A small image classifier, trained from scratch.
Model: 15.4M parameters, 32-pixel images, arch vit, norm layernorm, activation relu, moe soft, num experts 4, patch size [4, 4], layers 8, width 384.
Rows from block 3 of a small image classifier, named by matrix and row number. Rows with one number within an expert belong to one neuron, the router's apart. Each number is 128 + 32 x the weight over its row's rms, rounded and kept within 0 to 255. All counts start at 0.
Before each expert's rows are labels from the 100 images, of 14976, where the router gives the expert most weight on average: "strongest on" is what is common among them. Only what is clearly more common there than usual is listed. The data: scattered letters and digits in many colours.
# router: slot weights (model.blocks.3.mlp.router.weight, 8x384, trained with AdamW), inputs 0-76
# up: expert up (model.blocks.3.mlp.up, 4x384x384), inputs 0-76
# down: expert down (model.blocks.3.mlp.down, 4x384x384, transposed), outputs 0-76

# expert 3
strongest on: count: six; red; brown; black
router.6 [128 138 161 106 136 131 141 158 139 131 165 124 160 143 135 155  54 142 123 142 147 174 146 115  62 133  88 125 150 132 159 158 116 179 132 113 132 137 148 118 185 173 143 180 152 138  76 140 161 100 118 138  82 123 182 119 165 116 168 115 121 123 142 108 143 128 134 150 179 105 139 159  90 141 125 182 151]
router.7 [132 153 191  95 178 160 168 119 100 126 134  65 131 132 113  88 106 129 140 110 181 168 153 119  65  47  92 127 169 151 121 125 113  75  99 169 163 159 129 174 109 144 121 136 114 131  94 141 120 112 171  76 158 117  87 117 139 121 132 122  66 119 175 107 102 103  96 156 134 153 149 125  90 126 158 184 153]
up.0 [153 165 119  66 152 133 162 133 150 179 157 107 151 161 136 139  95 146 149 139  93 147 135  93 107 103 103 130 180 130 153 147 131 153 126 111 149  93 143 108 143 127 103 147 140 178 105 106 134  92 195  89 102  94 167 165 159 111 113 133 147 108 144 166 197 175 111 129 159 147 187 154  58  97 120 170 114]
down.0 [165 124 102 134 126 119 100 159 122  98 107 162 105 137 111 112 146 141 105 105  92  63 151 120 117 157 145 109 111 130 153 166 109 125 139  78 125 149 121 167 130 147 158 126 106  72 130 128 154 119  96  90 136 181  66 121  99 171 149 105 116 134 141  99  92 107 109  90 102 104  80 115 143 141 107 126 141]
up.1 [126  83  78  82 123 106 138  90 100 141 137 126 139 107 172 118 149 104 139 131 135 107 138 244 129  88 167 124  81  70  81 104  87 106 150 161 133  96 133 118  62 117  91 111 154 139 125 151  65 153 182 104 150 147 112 118 140 183  83 162 129 146 145 101 108 144 194 209 107 134 119  71 121 172 134  75  86]
down.1 [133 125 137 152 113 169 146  75 147 136 132  92 132 136 158  75 135 143  93  89 105 102 116 125 132 126 104  92  87 109 169  97 126  99 170 108 132 123 160 118 148 187 156 135 104  99 128 128 124  99  79 117  85 177  87  95 124 143  96  70 105  72 106 107 134 121  79 125  53 136 146 141 160 132 124 137 120]
up.2 [128 133 114  56 148 103 108 101 143 162 179 111 204 119 127 150 128 158 101 139 120 150 120 106  94  95  87 176 151 149 161 151 119 103 155 121 159 178 129 107 173 147 121 113  98 131 120 154 148 112 154 136 143  36 188 193 130 106 150 140 144  93 144 162 172 103 119 156 125 102 148 193  79 100 106 189 151]
down.2 [194 113 114 134 141 154  81 174 122 132  95 168 110 127 122 110 131 137 147  99 125 100 133 110  90 174 150 105 111 147 122 158  94 156 165  86 117 155 139 133 107 139 172 106 139  88 114 129 134 131 101 105 156 151  80 138  80 163 148 118 143 147 135  92 118  95 131 123  92 106  82  73 144 121 133 120 127]
up.3 [103  80 101  74 133 196  79 146 126  94 123 101 156 103 111 130 125 123 119  85 142 110 123 114 179 122 151 172  82 123 161  76 153 132 150 106 160 125  62  87 125 114 106 131 137 102 152 101 126 163 130  55 146 135  96 133  70  69 120 139  87 108  80 150 184 126  86 164  82  77 146 110 132 128  44  81 148]
down.3 [118 157 122  85 169 119 134 153 161 144 113 151 162 184 169 128 133 123  96  84 181 147 153 118 113 120 141  63  82 133  76  78 105  77 153  84 125 158 125  77 123 168 148 119 190 180 166 103 160 150  86  52 175 155 103 155 146  52 123  86  99  89 121 129 104 135  75  63  89 121 150 143 153 171 149 199 152]
up.4 [148  87  73 106 124  87 190 160 166 139 115 127 130 104  96 122 150  53 105 100 145 150  88 128 112 106 174 142 102 166 112 112 122  99 211 162 150 158 126 144 113 124 113  91  75 129 145 156  74 170 152  87 129 105 108 121  93 129 141 125 136 125 166 205 154 158 138 146  93  82 107 146  89 122  71 199  94]
down.4 [160 151 153 191 132 123  47 157 170 115 158 122 161 100 103 114 106 158 111 137 105 154 119  99 143 113 110  96 140 127 192  71  44 103 127 110 165 113 111 141  68 118 111 147 125 115 154 106 129 132 165 146 110 127 119  63 168  98 134 150 131 109 171 137 143  73 130 142 236 120 148 146 130 151 149 115 105]
up.5 [ 82  92 170 128 181 168  97  97  87 157  96 132 140 116 124  57 132  56 151  87 124 126 105  74 140  84 153 159 112 111 135 115 163  52 159 154 151 140 108  71 102 151 105 104 152  87 141 133  87 168  94 135 146 113 117  80 117 169  40 159 122 156 174 191 175 131 150 106 125  86  85  78 145 126  96 111  57]
down.5 [163 145 121 124 147 149 128 155  79 156 113 109 163 186 123 144 164 125 154  98 142 157 130 143  98 101 177 156 133 176  66  72  54 196 206  88 147 125 114 147 108 151 158 146 152 148  93 116 110 105  54  67 193 126  54 108 119  78  97 103 114  86 119 120 103 107  71 120 172 131 143 152 112 117 157 150 196]
up.6 [173 167 177 160  92 101 148 157 126 150 129  83  72 165  95  82 125 141 105 155  93 145 127 144 122 126 109 103 103  87 176 145  99 151 123  98 104 123 138 109 137 117 118 125 189 164  62  96 118 123  93 119 111 166 124 105 142 145 169  90 122 158 101  84 121 145 155 173 156  97 147 116 103 148 166 110  86]
down.6 [ 88 111 149 156 124 148 135 123 154 108 101 133 117 149 138 105 155  94  72 129 111  82 121 128 182 164 156  77 132 111 152 129 108  98 119 111 138 118 103 145 161 220 154 125 109 122 119 128 147 141 110  66 120 180  75 106 141 151 151 123  82 157 143  73 157 150 102 101 128 124 160 158  96 158 116 128 175]
up.7 [116 112 147 135 182 169 147  93 104 151 102  85  70 128  55  57 165 112 128 105 127  88 123 147 161  87 166 119  69 128 115  95 157 110 113  99 152  91 106 104  87  73 146  92 141 120 143 171  93 158 113  84 151 110  86 108 109 109 106 125 173  96 161 167  91 128 161  81  60 117 117 116 127 133 100 113 130]
down.7 [112 153 109 119 136 110  78 166 144 150 216 176 104 174 113 149  59 116 123 113 127 122 159  97 115 182 171 117 128 179  95 161 108 121 133 117 116 117  85  82 199 156 172 126  51 113 164 146 131 153  98 130 134 158  80 123 119  54 128 139  85 143 114  66 129 135  98 115 184 133  99 157 120 221 128 127 180]
up.8 [115 103 134 178 143 143  97 141 179 161  94  97 124  98 145 122 143 139 117  92 144  75 148  23 138 132 153 126  46 171 142  94 143  83 164 125 171 162  54 143 144 106 118 124 108 100 137 100 129 106 105 116 144 105  97  87 107 134  48 168 148 158 145 160 124 103 109  80  94  92 122 123 184 100 141 111 131]
down.8 [149 153  95 104 117 176 141 135 214  68 133 121 143 145 105 166 102  74 132 146 158 101 153 121 157 128 126 160 129  90 108 133  63 112  69 180 129 148 106 145 106 163  34 167 117 110 139 157 154 157 128  56 122 169 171 168 139 112 103  82 121 146 156 123 177 142 106  67 137 229 126 169  87 185 118 105 101]
up.9 [159 140  64 147 151 184 142 118  82 119 133 129  83 145 121 110 151 113 119 146 158  98 143 124 213 112 119  57 108 190 138 111 154 144 102 144 141 134  72 154  72 154 104  81 168 141 157 108 194 120  85  64 137 120 134 140 162 145 123 126 132 131 186 200 130 151 100  94 141 100  99 146 101 133 153 161  84]
down.9 [129  93 113 118  88 128 133 133 106 161  92 105 111 135  99 145 120 118 146 139 207  85 186 134 128 168 102 116 163 100 107  85 159 117 126 115  76 117 122 145 108 136 118 121 125 151 124 175 163 131 110  66  89 167  96 124 147  98 139  88  99 109  89  87 168 151 152 142 255  90 105 145 102 177 119  77 119]

# expert 2
strongest on: count: one
router.4 [162 122  72 149 146 109  83 132  52 153 103 115 155 146  71 147 173 142 160  92 154  68 100 110 115  92 155 184 126 136 104  95  69  89 137 151 141 219  66 101 132 125 188 116 113  70 145  82 138 125 122 127 170 150 110 105 166 106 152 164 135 124 105  91 116 104  72 209  69 117 100  99 138  69 151 103 127]
router.5 [103 129  95 173 111 114 171 133  65 140  81 156  83 137  88  91 149 131 119 122 171  73 140 111  98 143 146 164 117  90 114  85 180 108 145 108  94 150  49 130 110 129 202 120 120 101 104 130 121 141  90 172 127 131  81  89  92 158 141  91 135 105 103 122  86 131  92 160 109 146  57  96 153 103 129 101 159]
up.0 [123 165  94  96 147 149 151 160 139 119 105 120  87 136 106 163 122 163 115 121 112 105 143  93 178 106 144 120 111 139 170  65 168 101 118 114 205 113 128 104  83  57  93 113 123 133 159 130 149 209 162  99 193 140 151 107 128  74  80 154 123 115 152 106 132 136  98  54  96  99 198 207  69 159  86 145 117]
down.0 [149 128 173 168 154 109 142 151 128 154 160 174 119 152 130 104 140 105 164 120 126  78 164 143  92  64 148 140 133 147 167 188 115 122 135 118 108 130 100 167  81 103 175 115 110 152 121 139 106 114 187 109  90 151 166  78 187 122 113 170 139  89 166 141 177 148 146 172 139 120  61  98 118 163 160  91 140]
up.1 [ 89 137 144  75 152 146  87 129 204  86 196 122 162 149 111 191 105 116 166  99 138 174 190 113  78 114  91  91 102 134 128 118 128 139  80 142 151 127 128 161 135 104 115 102  74 165 123  94 144 112 174 104 135 152 138 138 127 112 167 140  77 141 171 103 154 115  87 156 142 113 215  81 116 166 156 181  90]
down.1 [ 76 100  79  91  97 107 148 110 102 137 150 112 137 103 188 150 127 127 211 135 168 197 110 134 162 124 146 137 140 118 116 149 190 177 138 126 113 137 151 136 126 151  98 121  81 165 150  73 112 151 117 146 140 158 176  93 103  93  79 145  95 137  75 173 160 171 177 105 202  53 154  86 157 172 106  84  80]
up.2 [153 100 107 182  78 123 156 129 154 106 101 147 123 148 167 109 135 154 135 140  79  63 113  59  47 141 140 119 147 110  96 164  84 166 155 109  97 186 149 149 141 139 171 103 151  96 103  86 100 123  66 171 118  98 147 134 156 148 180 105 180 136  95  64 101 127 147 153 113 119 119  91 158 109 153 104 118]
down.2 [125 176 132  80 160 127 145  96 175 136 174 118 129 136 142 100 101 131 149  63 175 108 120 106 145 117 132 151 124 163 126 101 172 154  74  71 215  99 169 143  95 120 131  81 105  92 115 136 188 155 142 110 134 120  89 140 133  96 145 138 127 147 152 153 174 131  51 106 104 136 122 134 170 142 134 131 167]
up.3 [148 201 132 118 123 118 152 138 105  97 140  73 114 159  96  93  65 143 156 141  55 169 156 110  98 137 137  94 176 147 119 128 137 115 155 146  82 137 124 130  91 133 135 123  98  83 111 170 123 107 114 115 125 154 139  55 140 146 110 100  57 148 147 112 143  99 151 107 190 132  97 116 106 131  95  85  80]
down.3 [118 157 166 139 138 100 127 124 136  88 132 165 114 107 105  80 131 154 118  51 165 156 110 130 115 136 110 191 131 141 123  98 195 164 101 120 162 165 163 132 103  80 152 120 137  98 169 120 141 142 128 123 207  95 110 145 141  64  85  94 132 111 131  64 165 149 108 127  81 143 144 114 142 117 155 179 145]
up.4 [129 184 141  64 148  88 144 149 173 126 127  54 149  95 104 136 113 106 108 104 149 133 101 138 111 116  88 134 119  91 140 130 167 117 104 133 170  86 153 174 105 114 141 121  85 131 169  93  79 182 122  68 142 156 153 117 171 101 120 138 147  80 156 134 160  97 139  98  91 100 176 113 104 141  74 158 106]
down.4 [ 94 149 143 101 147 109  97 109 157 122 131 197 106 130 147 111 199 131 209 123 114 152 113 158 129 122  36 105 193 177 117 166 127 115 153 142  61 144 126 168 142 142 147  71 170 121 136 123  98 115  83 120 155  89 118 134 126  78 190 128 111 145 149 124 129 138 133  89 169  91 142 152 129 170 161 132 194]
up.5 [ 97 109 136 143 113 117 166  49 125 131 113 121 107 136 131  81 176  72  86 125 100  78 100 111 131 174 155 127 152 111 144 121 133  64 159 153 110 152  83 137 167 115 164 131 206 106 141 224  49 105 128 153 129 114 128  76 144 183 156 123 111 104 131 187 152 131 117 116 108 213  83 100 139  84 116 117 204]
down.5 [120 182 127  64 150  93 127  74 149 126 121 150 118 132 113 119 110 122 113  97 191 134 129 144 123  71 176 168 137 126  88 123 194 105  91  94 215 104 142 100  81  85 141 117 119  78 135 127 178 140 134  51 159 136 104 135 125 110 105 108 105 138 116 189 170 111  70  94  74 133 106 129 161 144 148 111 129]
up.6 [145 162 117 105 139 201  73 105 169 160 174 164 121 112 135 105 121 114 176  66 129 147  40 104 126 122 105  93 115 154 115 129  85 173  79 125 156  98 188 130  89 126 106  47  98 150 131 111 199 139 139  86 104 147 142 176 125 136 111 154 165 102 163 184 181 119 145 130  83 135 118 161  84 132 130 141 111]
down.6 [111 136 189  76 151 141  91 110  81 140 139 154 139 162 122 113 184 120 134  95 112 128 116 151 123 133  99  83  95  80 142 144 159 132 114 129 116 137  80 116  87  57  94 129 138  86 137 148 161  90 138 129 147 116 152 132  79 130 112  66 121  98 117  99 133 176  92 124 147  97 171 131 158 145  60 177 133]
up.7 [145 100  97 100 151 165 138 141  88 165 105 112 160 122 140 110 135 119 140  79 137 146 139  62 132 146 118 109 158 158  81  99 130 186  84 175 175 105 170  93  92 116 116 113  74 205 169 120 155 119 161  74 163 156 184 189 186 103 119 140 115 112 165 134 190 119 181 126  84 126 162 149 129 141 103 194 178]
down.7 [125 125  95 110 132  90 112 150 107 203 175 150 112  92 114 106 128 123 157 106 126 110 120 187 118 107 134 156 120 126 151 149 111 125  77 150  64 157 106  76 117 169 154 147  75  62 132  87  95 139  39 152  88 220 106 115  91 160 111  48 177 110 191 107 168 116 136 149 124  98  88 155 113 128  91 174 104]
up.8 [160 104 118 122 111  74 179 116 128 143 145  88  86 150 129 160 162 169 108 172 111 102 149 161 171 151 160 110  66 104 108 153 164 135  66 126  84 134  94  80 140 179 151 131 170  77 116 174 141  99 124 163  86 193 149 146  80  95 109 102 130  87 131 153 121 146 194 183 174 108 123  74 120 100 111 119 117]
down.8 [112 192 152 108 202  86 142 146 112  93  92 141 152 113 135 115 103 113  96  52 164 148 106 119 144  75 120 186 151 104 100 172 207 143 137 124 190 134 162 136  84  34 124 140 127 120 166 138 141 110 139  89 186 135  92 151 118  57  96  89  96  99 116 154 175 150 108 115  59 123 148 148 157 114 151 181 153]
up.9 [153 152 183  79 170 155 112 127 134 124 147 120 144 112 113 131  84  90 149  84 108 152 120 151 179 121 143 107 152 163 154 175 154  95 104 134 174  70 133 166  61 114  95 169 117 164 153 146 154 146 201 113 159 112 158 126 133 130  45 120  81  85 167 144 161 103 138  95  61 119 152 134  84 165 100 150 136]
down.9 [183 141 128 175 143 179 110 120 112  78 133 145  99  92  87 122 169 184 145 143  69 113  90 137 145 136  89 128 163 101 152  90  88  76 138  81 118 161 105  66 116 161 146  93  86 145 196 135 110 150 100 102 115 159 133 122 138 129  81 108 124 104  89 121  94  98  79 174 138 135 107 115  96 140 119 145 136]

# expert 1
strongest on: count: one
router.2 [112 100  92 135 178 169 110 125 100 201 135 166 149 110 153  78 124 124 141  92 160  97 168 100 115 126 107 159 117 163 141 142 128  77 149 182 140 105 125  82 190 135 125 115 146 182 118 124 149 109 177 137 125 129 137  89 131 122  91 124 111 142 128 184 198 108  87 145 116  99 125 162  76 136 122 135 128]
router.3 [119  84  99 168 162 141 123  59 120 175  98 153 129  87  87  83 155  99  78 126 168 112 109  56 106 105 133 226 161 212 111 151 144 110 151 107 182 130 131 140 101 134 183 148 129 123 116 128 173 174 135 136 149  75 118  97 194 146  85 132 125 143 137 133 148 133 148 166  64 128 117 137 132 150  99 169 166]
up.0 [161 146 164 182 114  66 164 127  90 130 136  93  82 167 124 118  99 210  65 200  91 139 169 101  65 157 124  93  72  95 152 134 103 134 107 115  69 144 153 164 125 145 200  73 100 120  62 150 122 118  67 176 114  80 153 104  92 119 177  99 132 126 123 128  77 107 210 119 164 125 129  91 135 126 131 140 160]
down.0 [176 136 112 148 122  85 112 143 140 132 106 140  93 152 108  69 114 110  78 148 148 124 167  80 126 131 151  81  90 124 125 186 119 138 180  60 134 180 133 133 133 156 158  94 173 106  97  99 149 105 106 101 158 157 101  83 179  68 115  97 132  93  92  81 138  84 192 111 140  67 104 167 154 142 173 148 193]
up.1 [125 137  91  98 152 146 153 129 102 117 106  71 127 145  66  74 113 144 125  95 128  92 108  79  98 145  99  93 119 128 142 110 183 111 107 109 167 147 104 136  79 119 179 106 142 138 133 114 108 185  99  90 164 113 135 129  92 117 157 155 159 126 138 126 134 209 116 130 131  42 126 105 114 180  96 147 106]
down.1 [136 203 134  96 130 105 190 194 146 113  99 121 130 123 103 117 120 124  82 145  97 145 114 158 135  84 149 113 168 114 131 170 160 148 134  99 109 137  25 138 133 122 140 133 125 182 165  63 117 125 104  97 147 196  75 130 136  79  99  93 138 104 141 154 105 138 146 132 192 118 161 112 183 112 115 121 163]
up.2 [122 127 125  76 133 117  97 106 166 142  98 187 105 141 126  46 138 165 162  91 114 144 169 112 127 126 142 131 161 118 145  75 184 129 174 116 158 128 183 171 110 138 104  99 118 152 125 116  79 149  97 162 132  95 138 117 158 141 149 115 125  80 113 101 127 213 143 134 128 121 149  64 144 126 142 146 120]
down.2 [132 138 131 131 129  71 145 135 176  77 128 146 102  95  86 142  75 132 113 177 119 156 147 110 138 123 163  96 137 159 149 100 108  94 191 102 161 143  61 142 145 143 148  67 114 117  80 147 141 148 119 128 114 152 115 124 107 153  53 137 128 110 140 144 154 129  66 108 187 116 119 182 113 147  55 101 144]
up.3 [105 125 139  87 167 173 114 149  94 169  98  92 117 131 126 132 111 139 161  98  77 129 121 100  91  80 175 141 124 178  55  52 138  84 112 123 154 108 110 116 130 165 100 132  99 136 115 108 168 192 127  93 191 122 167  87 152  93 114 153 130  83 119  92 144 160 115 158 121  97  93  95 139 164  64 115 112]
down.3 [182 158  79  75 125 137 174 148 165  92 153 161 100 104 140 139 182 153 126 197 129 156 130 119 145 107 166  62 159 131 132 124 116  95 174  69 183  97 106  96 100 164  82  94 123 108 158 107 124  92  54 122 113 113 149 147 107  99 122 127 125 115  58 120 100  82 107 162 185 101 133  97 159 117  55 137 179]
up.4 [112 138 162  93 131 176 149 104 159 185 112 118 130 116 106  87 130 123 120 110 149  97 101 101  74  58  92  92 204 165 114 163 177 102 167  64 191 101 107 132 110 112  64  87 103 128 105 115 150 135 205  67 153 109 136 148 115 104 167 116 165 137 105 111 125 187 110 119 106 118  92 118  90 162 105 161  76]
down.4 [189 139 149 130 148 107  79 124 154 119 113 105 141 115 120 178 145 159 181  87 180 151 136 113 144 137 128  92  96  83  80 124 137  78 117  83 118  75 166 109 151 133 171 147 150  99 128 116  95 164  95  95 127 159  76  86 161  65 125 131 124  82 139 148  92 137 102  91 169  94 130  63  85 144 110 126 120]
up.5 [205 165 196 155  58  95 126 154 162  80  88 105 133 130  65 138 124 152 116 155  87 151 179  57  72 121 109 110 141 116 174 172 146 118 117  81 112 160  35 153 129  31 166 169 158 139 107 151 135 157 176 132 153 152 171  63 115 142  98 115 182  90 165 120 105 133 146 117 118 123  86 152 115 122 113 170 111]
down.5 [193 152  95 145  92  85  99 172 130 127 125 151  65 153 106  91 131 141  72 163 131 139 168 121 105 115 133 132  97 140 122 161 121 146  85  79  85 143 109 130 105 153 175 112 189  94  94  96 114  71 100  77 140 116 100 128 113  79 140 100 132 107 129  77  96 120 141  90 155 133 149 137 144 172 144 131 184]
up.6 [ 98 108 131 197  81  90 128  93 114  71 133 151 115 119 159 165 150 130 154 175  95 119 131 174 153 156 112 132 149 109  89 145  88 171 124 164  72 115 188 139 149 146 118 151 156  71 143 132 100 115 123 161  75 129 127 143 133 154 141 129  96 166  81  84 108 146 130 163 153 192 100 168 174  77 162  93 110]
down.6 [169 116 142 121 124 126  68 166 180 115 158 130  91 148 100 102 122 168  88 112 126 132 139 133 137 120 167 126 107 132 133 138 125 117 149  90 184 169  92 114 137 153 146 112 169 167 112  79 154 142 104  94 164 158 108 129 130  91 108 121 120  99 117 143 133  42 115 100 167  66 107 128 159 125 136 137 183]
up.7 [104  94 116 132 136 132  82 129 104 132 130 139 165 108 136 123 181 127 164 165 136  81  80 144 193 127 147 147  94  85  83  78 112 129 147 141 137 126 128 101 146 153 106 106 176  49 163 148 117 145 154 132 133 145 107 122 113 178 100 160  91  92 110  64 121 110 139 155  94 147  87 127 222  53 106  98 160]
down.7 [169 137 136 136 128 131  77 188 161  94 122 136 103 152  95 108  98 159 101 100 131 110 129 144 125 106 180 121 101 140 128 150 127 117 140  90 160 171 108 125 142 127 144  82 154 119 103  70 162 142 112 104 182 150  79 123 129 100  90 113 124 118 131 120 133  51 126 107 165  82 132 131 164 173 140 179 197]
up.8 [147 115 143  92 115 120  71 134 147 174  88 129 105 122 102  75 141 144  75 130 203 139 108 131 109  80 102  50 139 100 138 122 143  47 134 129 183 127 116 135  63 156 170 142 121 163 128  97  78 103 149  81 155 130 130 107 139  84 128 115 140 114 132 120 151 116 188 142  94 108 186 111 106 168 114 133 132]
down.8 [138 150 103 154 167 142 142 139 110 104 119 128  71 137 127 169 194  80 160 105 116 188 130 146 141 149 131 209 130 177 142 166 128 138 149 124 171 142 107 210 127 220 163 125  95 112 110 156 116  73  69 156 131 178 133 122 133 140 165 154 133 116  94 128 138  75 125 117 102 117 152 171 104 156  68 112 174]
up.9 [143 120 120 100 145 142 131 153 150 114 157 111 139 175 157 142 106 119 141 100 152 122 145 160  87  78 121 127 128 150 163  88 155  93 147 139 145 158  91 139 142  70 139 128 109 146 100 104 157 165 102 117 163 112 115 109  93  98  62 127  94  71 200 154 141 147 126 114 133 129 140 132  46 124  80 135 148]
down.9 [134 104 151 189 103  97 175 109 188 171 131 126 104 146 108 154 132 137 141  99  86  90 147  84  64 131 125 149  54 115 121 105 118 155 124  83  90  97 180 119 205 171 163 153 136 120 107 160 194 104 120 178  99 200 119 117 152  70 118 179 176  67  61 141 108 157 126 140  72 162 111 133  89 133 129 112 154]

# expert 0
strongest on: count: one
router.0 [103 112 172 130 143 136  54  98 154 164 137 108 168  98 132 157 135 102 218  88 132 142 101 107 158 145 123 127 112 138 108 111  79 169 166 140 169  96 187 171  88  98  89  94 131  98 132 114 110 158 126 107 125 120 110 152 168 153 106 176 144 150  88 112 125 120 145 116 156 147 121 139 138 166 131 121  57]
router.1 [ 95 151 106 115 181 149 105  70 125 164 155  87 108  94 168 153 201  85 118  88 176 103 101 103 102 124 123 134  79  76 103 113 174 135 152 103 191 173  98 183 119 131 133  72  85 163 134  93 156 115 125 146 177 116  89 149 107 131  99 113 143 101 130 109 163 131 119 110 131 124 145 116 138 117 145 170 118]
up.0 [158 169 119 105 128 176 122 146 119 162  86 141 100 124  99 135  55 157  96  56 139 152 113 114  89 112 118 172 137 131 150 142 152 111 166  94 119 152  90 106  79 156 127 157  32 161 189 126 177 131 129  96 142 145 138 131 131 108 169 106 167 136 142 160 117 123 156  67  78 107 128 152  73 140 104 140 135]
down.0 [181 112 131 150  84 180  98 107  91 113 104 135 114 139 156  93 134 169  83 212  66 147 164 147  45  98 132 133  39 138 127 137 120 119  98 108 108 156 114 186 147 174 143  60 198  74 156  90 123  67  87 142 152 153 124 129 167 118 186 107 110 126 121 114 126 142 122 123 150 122 116 103 179  96 108 106 140]
up.1 [132 109 153 118 115  57 110 160 144 148 121 182 135 123 153 156 151 129 126  87  94 139 125 157 130 131 141  33 133 116 132  64 115 156 122 153 103 134 139 113 129 123  94 104 176 101 151 171  96 135 173 160 145 130 118 163 133 148 124 166 133 125  95 103  95 129 126 165 123 146 114 124 128  57 146  76 129]
down.1 [172  98 109 169 113 133  53 101  90 158  72 113 176  88 150 124  93 154 147 212 143 175 125 120 119 136 187 165 137 134  52 150 135 142 156 103 138 109 115 170 174  91 123 133 161 129 139 103 102 163  93 151 131 124 135  91 161 112 206  86 142 137 129 108  95 104 141 117 190 117 140 118 151 145 102  81 129]
up.2 [108  76 103  24  96 117 126  88 130 183 153 122 175 156 111  70 113 157 130  81 149 132 132 118  96  76 119  82  92 118 112 114 188 154 190 127 125 102 124 142 123  64 163 130 123 166 163  43 138 141 164 128 150 183  69 112 122 158 148 140 135 119 169 105 157 166 125 128 106  94  71 110 134 113  97 155  80]
down.2 [123  92  93 139  90 131 132 202 178 126 103 143 121 159 117 114 158 110  28 120 110 108 124 113  89 188 175 105 197 121 146 102 104 155  92 147 102 142  86 148 159 119 182 105 161 154 108 118  65  87 146 147  55 153 163 133 110 224  98  84 127  99 216 116 166  92 100  82 144 166 135 158 190 119  87 154 169]
up.3 [ 68 146 124 118 124 136 107 124 107 156 130 182 117 129 119 115 177 146 125 162 154 135 109 169 120 140 112 202 113  93 118  76 122 145 148 148  64 133 117 112 148 123 116 150 132 108 136 137  92  98 112 156 203  61 148 215  82 124 132 145 105 137 139  73 137 147  91 151 137 161  83 201 158  93 178 123 127]
down.3 [127  72 131 101  92  99  68 121 100 146  98  97 208 109 165 109 113 141 204 185  94 156 141 127 125 105 210 165 146 134  75 175 145 119 130  83 120 107  98 161 165  78 159 114 167 137 110  97 115 140 110 187 119 150 122 125 121  83 177  95 145 114 108  89  98  92 155 124 156 138 122 106 157 156 113 119 136]
up.4 [126 115 134  79 178 160 113  82 177 161 114 175 154 109 197 116 127 102 149 130 121 104 209 110 102 156 147  77 178 160 160 184 146  82 190  91 198 102  98 126 148 169 148 167 209 139 141 195  96  91 161  98 142 111 152  61 174 135 128 138  50 112 133 138 168 124  94 125  93  92  99 123  72  97  40  81 123]
down.4 [125  98 111 140 120 136 112 106 132 168 141 112 112  71  86  88 115 136 159 147 168 197 141 133 147  93 110 150 153 193 116 132 122 131 126 122 174 150  75  75 136 118  71 123 119 173 170 151 144 180 120 138 122  83 143 111 154 131  87 103 165 109 149 132 166 172 167  80  88 102 119  81 143 184 114 110 102]
up.5 [158 140 167 139 180 154 192 108 158 160 110 124 109 120 151 116 112 151 108  64 183 150 167  63 128  67  84 133 113 123 136 146 162  91 181  89 202 133  93 140 121 177 123 175 101 200  91 151 142 126 157 106 130 180 139 118 109 132 111  87 122  94 120 147 158 136  90  63  29  48 153 120 122 126 101  80 139]
down.5 [141 117  82 117  74 135  57  88 109 108 136  91 136 154  86 134 121 167 103 149 152 100 121 182 181  94 128 114 111 131 117 179 121 129  66 152 101 135 101 178  79 184 111 101 117 101  95  97 124  86 117  90  80 169 125 127 169 155  91 121  92  95 173 151 163 173 140 100 216 114  98 124 109 211 144 119  97]
up.6 [ 91  71 124 107 153 138  66 106 104  98 116 163 148 141  65 131 145 141 178 119 113 104 139  87 162 174 150 173 111 101 135 101  92 134 117 152 103 132 143 129 127 124 102 125 131  84 189 120  78 199  82  97 117 147  75 158  70 100 115 161 146 116  86  61 112 170  73 103 111 151 103 146 109  78 125 107  97]
down.6 [137  93 107 141 108 117  90 122 122 167 126  93 162  90 164  74  83 149 177 152 151 129 118 109 121  93 170 191 148 177 105 160 116  98 137  79 191 120  86 150 110  94 144 131 152 167 148 133 143 183 133 192 146 101 125 119 159  95 148  70 132 118 131 139  80 107 147  98 151 134  92 114 151 179  82 113 138]
up.7 [141 125 108  63 142 143 126 189  88 181 121 147 129 153 176  66 130 163  97  91 125 105 124 131 107  65 143 117 163 167 170 123 148 122 144 125 132  99 131 134 115 104 145  83 155 168  93 115 116 199  91  99 220  87 151 110 107  96 156 133 135 111 177 135 150 135 136 116 106  79 125 103 128 150  86 152 145]
down.7 [116  77 128 122  62 106 102 166 110 122  52 163  97 119  81  84 163 122  65 174 139 151 152 116  83 120 137 124 130 152 112 105 110 123 124 131  80 109 111 126 129  87 108 183 175  94 162 116 157 125 133 109  69 123 134 144 122 123 111  90 124 134 200 114 164 116  80 127 148 113 175 118 141 157  88 145 134]
up.8 [109 141 119 128 169  66 153 120 115 129  89 149 129  88 128 147 108 139  95 142 155 116 116 114 137 101 180  76 124 125 165 172 167  95 109  89 120 128 104 152 125 117 127 131  90 128 128 145 157  18 128 145 125 150 135 158 146  96 160 126 104  89 119 172  37 106 198  52 133  95 148 114 112 101  88  96 151]
down.8 [141  99 125 178 118 167  78 110 115 193  95 106 138  87 112  76 126 136 158 168 186 193 109 150 110 137 117 170 124 204 128 151 175  84 178  99 171 129  66 120 150 100 117 124 157 168 114 147 138 255 109 159 136  95 154 128 160 131 140 115 193 148 124 130  96 150 181 149 117 104 130  65 120 153  89 125  93]
up.9 [149 110  80  96 165  90 140 131 111  74 124 127  86 130  99  73 131 171 123  98 120  90 230 100 127 125 144 116 126  88 176 111 191 114 110 124 112 112 112  89  93 128 117 147 143 169  98  98 140 107 147 138 159 133 112 115  84 115 141  83 144 118  76 144 108 138  84 130 166  87 109 103 128 101 120  97 105]
down.9 [164 124 108 145  98 110  98 146 179  99 105 145  99 159 126  99 105 145  73 106 119 104 149 147 116 155 168 102 133 159  97 153  96 188 147 130 122 120 123 130 146 167 126 115 161  63 141  92 121  60  91  71 146 105 114  99 122 108 140 117 119 111 122  86  89 157 129 140 173 121 117 123 182 120  91 181 169]